From a checkpoint of a small image classifier.
Model: 6.46M parameters, 64-pixel images, arch convformer, norm layernorm, activation swiglu, depths [2, 5, 2], widths [96, 192, 384].
Training: soap at rate 0.0021, 12700 steps.
Data: trained on drawings of small networks of dots and links, 97500 training examples, 66.7 epochs.
Rows from block 3 of a small image classifier, named by matrix and row number. Rows with one number belong to one neuron. Each number is 128 + 32 x the weight over its row's rms, rounded and kept within 0 to 255. All counts start at 0. Numbers have three digits each.
After each neuron's rows are labels from the 100 images, of 14848, where the neuron reaches its largest size: "colour at peak" is the nearest of a few named colours to the mean colour under the peak. Only what is clearly more common there than usual is listed. The data: drawings of small networks of dots and links.
# gate: MLP gate (model.blocks.3.mlp.gate.weight, 512x192), inputs 48-95
# fc1: MLP up (model.blocks.3.mlp.fc1.weight, 512x192), inputs 48-95
# fc2: MLP down (model.blocks.3.mlp.fc2.weight, 192x512, transposed), outputs 48-95

gate.349:144115088187144091147155125128045099147155096132170093108088156119105131137155157174144096138168137095175159138123120093120195109146151131148145
fc1.349:101107134122139161091050096066109100096093160168177186113141157140137115104093131100102124129144166158123062188148143085107040116122118112183119
fc2.349:121096213133117128156139116118186129135142139138146125134146138070113128114142128112133119140167143083083088127144108158129138149123155182139112
colour at peak: pink

gate.286:151123123169065150116150070113122129179128117117065098109140058154121132163124116145182152099155165149078142164131144114137163106113146139124086
fc1.286:146145116137173174125143154063146152147127118115116122063103132069143077134083128135113146119138108171097097092141100114140155117152153145078149
fc2.286:158118116080162125107107133085154113094161156128094138158082094106111086089062131140143139121137149133137082121108120158165154085119133092122069
colour at peak: pink

gate.255:138094143123166105104163080096163135091194081185129145117113178102147198138117100077068143100131123121109098118068108110141139186077105108071118
fc1.255:156182145146131242090125115111184133145134127097158132177093092167128124037140111130180122174158117086170079145133172115121084110187151136116114
fc2.255:099156134108082163162094137096091156083142185107122114072133161154100138099132128107128142143128139101057101140070117122122146189112159102151154
colour at peak: grey

gate.68:158133122154092123104077083122164145128158153125115110175067086149105122101184098080164121129076122117113210113107146051126169161180174121141133
fc1.68:139100102168117156129104092098092126118122121094152048188166140119106181108105113120159159126073116145087097113101177115129109185133143130111151
fc2.68:125117102091134129125112105098165137160172139081114127123203147119122146110075165139117141138162107190107130182124148131137148136124115107135119
colour at peak: orange

gate.233:153194111100158145110143090105092168091143111117147158172112130130161158096142102094163050107092102148142109135156159096150047095226103138163099
fc1.233:140083083134108112089131171133087094152141126095118150115100173104163136148105154190068114114102131129118174146088066199125173100112149153100147
fc2.233:062068163115165151157140145110103158058103128141135084177080139024111097169172045182137100124127163169168202146180092162161097173169175143141133
colour at peak: grey

gate.339:090132158153124137096129105114170114125152154136081113177124186123141102169024171133106117147145117141088155184158134132104118148165149104157114
fc1.339:150129192139111164082110131087166102150126164143082093101123114131079143143072125146133116119150120174081160155163163177104109157129148134145115
fc2.339:121130134156089145080125115080135143144146194148110106079136160088113126145088147101097074150165111129113102143146115090112125096106128123194138
colour at peak: grey

gate.465:104153137171173170071117115113137150122106101146147129135150112171088157108084122119156110066135102137093114110161150089114040165161161138095122
fc1.465:099132166139188164123188110082139142144160072159209078073156143175123179143130119111098096087112154159069102135193148080137065156146098099138147
fc2.465:124131135130083137146193120153178110094148121137175148128147089171131148109085156145151106093134097175110116135081163097157137141148152099084121
colour at peak: green

gate.317:104173125114092077096143138151183137126125125144151164072133103180086169078136171105125118124130163097114074192093112119134106117148127146163116
fc1.317:104164103144067071156116208169125129131128113083229115176105146115106134127080131118100073131174147120126107124162171171107116096114125086145127
fc2.317:124167054126160159166150153141082173151148119169098128130148126120107139132118122176079106182117120096099152139108083120173146143126094159179048
colour at peak: green

gate.120:139153076156089089109124123107081143165138131138114096151129105041093115131113088141137088084117129152167146195095136102116122128120137150162107
fc1.120:085143147124108093143025162134197133153143122099136078204063139162145125142126128079103113068213127148190114108147113112112115146128157101125155
fc2.120:141136048101132146148099142148117120148091147118115125095128114146149126119121106174106101134109154145109085190113193065144134145140059128088139
colour at peak: pink

gate.209:191087066149115050141126139089085124106167151179211068119122138127128191103117092130088083125142195108060070100093135101136102155073160125130141
fc1.209:148077135165112078131125138084113139134142157169202085100149140081189173135134115121100107107140156100109024085122165070107107179104132122180127
fc2.209:197118095140107162173159139102110086102118100113101092119105103123177096193136153173122176118139125123172153115146138115126162113133109184101100
colour at peak: brown

gate.323:165138143093175116093113211153074144137172085139125115117095105141104156093118093091109152159172137075084135170120109135068150108127097137126094
fc1.323:123144127142112102123136146169152172133112158167138115150136130065184104175160173165153094127126114148169078158134138136147139084131129150105137
fc2.323:192094156094161158124142092133114118165166125077184128143111095091149167164115122106144129119119103074150124122120134143113054061105212160117119
colour at peak: green

gate.242:179118144128123158083117090125153132150076137138121108134136061111157151150174139129112151116192120125119166133117175135185101100136122165181169
fc1.242:053128124161161105179071114067113159136081127067133140164196130073150154088158162129105169106143128151147159129147196101136138134094119083146136
fc2.242:060142154099177114123087115125179130155156108129161128142147163134156117072127134139102076153149072113125123133131106122104124146196127125120145
colour at peak: pink

gate.511:110120122158077136111078116110144129106079091146128136134114087061157123184142101116125126093107133170105202132128101054145084129112110140155080
fc1.511:114210094151111148152168142151140113138078151082050189132163108149068160169149129135124117167195053149114139148119165113126151134091129079094118
fc2.511:113066139100148114169103088123156086098097141106107146129152161099121150126167107096107145087085088189109171169133103156137191086114154118156099
colour at peak: pink

gate.202:142099106127198119076146129156146100148182107115124138105080169101134103148120129179138091127151142077161077123120130112126109140117134126167108
fc1.202:136073133091067112116133127136122158155135113140089098152163126104115176078084108134133088093161120177145092094194124111123131120159151132124129
fc2.202:108111130121140131130113118154111152116089127100180154131085080142160098083148117144117118096089093074155083201130110076197104089088102130132158
colour at peak: brown

gate.184:153118165090096122171147153107129091151145126120169153086110098110120133155155106031184136181144106105181107108158111153137207171094097144143105
fc1.184:194113146102085099180148081147155119134087138090095148105137092089135151111138130102176146167176146145182122118139091159137184134108123161157099
fc2.184:117159150161109145124092161079145121072135181146164125137064129142159115116149072134079020083133101173124145171105073116152096103125096115080113
colour at peak: purple

gate.314:126134103150080122141163105176043156168129072123091101078129102112096060148150137119139174124091131136167092099106125127114088155166117132056127
fc1.314:157156116117140103112051119136140188102138093169083181140152154091093163098144117165134152198095165133146111088084130093126117128084148136096064
fc2.314:100108170156099100156157156147115152107163192106151114133119097143084058114154226154155122110123148124171169083144110130156126123134131074132103
colour at peak: pink

gate.495:086119077068100137139090157206150177142078140055116104114154118102091123148152136060129177137229097165087159173206141131104135091129134126119144
fc1.495:094106165121085134113087142159147191154093071104053156073082113092114137164146134125078186077123066133091137133082059054181088109113124111115093
fc2.495:163087115121109086099062116165136178108134149144173103135132150080087116030073118124049135110162160171154180175096113116091219181111119112148114
colour at peak: pink

gate.203:159096089054145132083199138167105141160153168130117109154143143135108106092116135135108192124182151135130177160049103118161217119096088193119081
fc1.203:117109114126091127144139120138141111103170123111115147191120141080160140141130118114104106179027150098130164121049127133119136110111133109076114
fc2.203:061134140110150155099148089112145118102188111107116162181101129141152196161138138120140165077148137184084183146144150106105072162150113081105156
colour at peak: black

gate.300:117168185105093134147110148133131151149124127101138094141160128136066150147166127095169102147077103094094057120162148160120159121072109082040107
fc1.300:189114053077158171112137105113109135134169173121151059116078116143179145175140153116116125134130155150122146090106105142096097158134132114185070
fc2.300:125131081106139123128062093107049128181085174106129164129163157104113149122135164065087127161150117152104166131174067095105116090124095106143112
colour at peak: grey

gate.130:115121092137170125148109155110123171117160039146118117101093157200130069143159115153119089144063103070104159127181101172157092167116138132111112
fc1.130:172181247113137094112124186089107126145131178110132189122134121097165192192101133127148097116108102131143113165102140117132136096118096127113113
fc2.130:099153130140182095165141131158105068110128143077109097087142141144114112119096135085145103088077167132105113136160172142102178097154107147104110
colour at peak: green

gate.90:110086126099118119145132081093069146097099135087083158142107157177121137164152079111116058120124109137166125132146114142102116127109091159136141
fc1.90:155150175081120161078151120126130095155193075131078120069149120126051125112142120114164153117125097183073098086098089126106142193176134154145163
fc2.90:136131170197069143156149159111105096133092101103145156152090114146063151088082136138212137153164177122116096138131123142108121113115148050107145
colour at peak: green

gate.406:118157130099163165121060140118071077125153130161122142093113122142114226103136147118048111146165095137080143154131131072111137116090124139107093
fc1.406:085065118174151088147173143134173190111151182126126126151115150162130108179178168184176082087175138146173148068123118181132098139138108103120163
fc2.406:188188120139162104061071120106100055064169108162110141140095118085103177136144116127076126143137119148131128068118158123114145171096123170119131
colour at peak: green

gate.143:089109180158100144112150142110166088138118117055156101094102128133103113176182093115175086173116076121121135139121099125101181141117133078119106
fc1.143:168170166106150151125156090055121130138131138097117125130111120132078091107112136128112128114106176087133067116105043134132057192114143140094123
fc2.143:132116172123133189109087103141071168072163149124141129103127127100132096095159096182124124124078119226160098148167129169144112144134164109068115
colour at peak: purple

gate.340:149196079127110099116136146142158080173141137080080078079174130104107140129117132180118120086119117125146123111130108147112154128104117098134137
fc1.340:115167145075125139121086100145118090115100117112163176125068066111061086151155132142092185062163139167150116166100135098086128109082133129099124
fc2.340:150124193097133145081098130084204113145174105150095132101126145092124104082103101103121113123158137127100134130154146100071147178147127120121096
colour at peak: black

gate.259:157103127113112146084131137114183081158127088093136092144093111164147113091105079160101104147151101060077168125118137091105154126160131134117136
fc1.259:166049102139128112187106189115134190126141219089165147177115145064155116131053142147161096079109137156154085123129097150140126135137116104171139
fc2.259:139123124100141096138107141140127132115144105120137154223104155086131110118194120132100126146160126139125159140147127165105106151122084150102151
colour at peak: green

gate.281:131142167115170072143152139076103117101164117082114098145147134158146131119173120111171109114175105173117091178121175141194176124084120093067165
fc1.281:184159085138137137142123101105146125119058154112174123114082074076100111130180145100103179189132137094121185089124139153116097101132112191169116
fc2.281:119141126118185076128149160134077096146150114115086148127089157109095091173158177086050096119113088156095157133113107143159104134125082176178130
colour at peak: grey

gate.97:135123169122151146131136129106128110136122171120098146094229104130093154168164123123120184135150049070137076115156199090119147173138189136129175
fc1.97:109119145111174127135147110127073185151134096136130094109209119125116172144187121136091201089169099111145098104123203124118172173147152157118213
fc2.97:140132088167122158142113089115165198139110093156110110121142138072136140142125127085138142117130114101133153092111093204158090118150114123116136
colour at peak: grey

gate.154:138140172139118098093127095149108103117109094148087108066142110083132180126139125124141142096178137129117104118064126109125116115107175144130122
fc1.154:154079151144129138159120113128179169098155153078095198131195115133146095185084163182139139134067096124118073135124115148117126132120097130075073
fc2.154:078138130156138106092160082079127107113124171072134140161092152174126121145098103164185139115115151124140164106123131113183121166159199131108128
colour at peak: green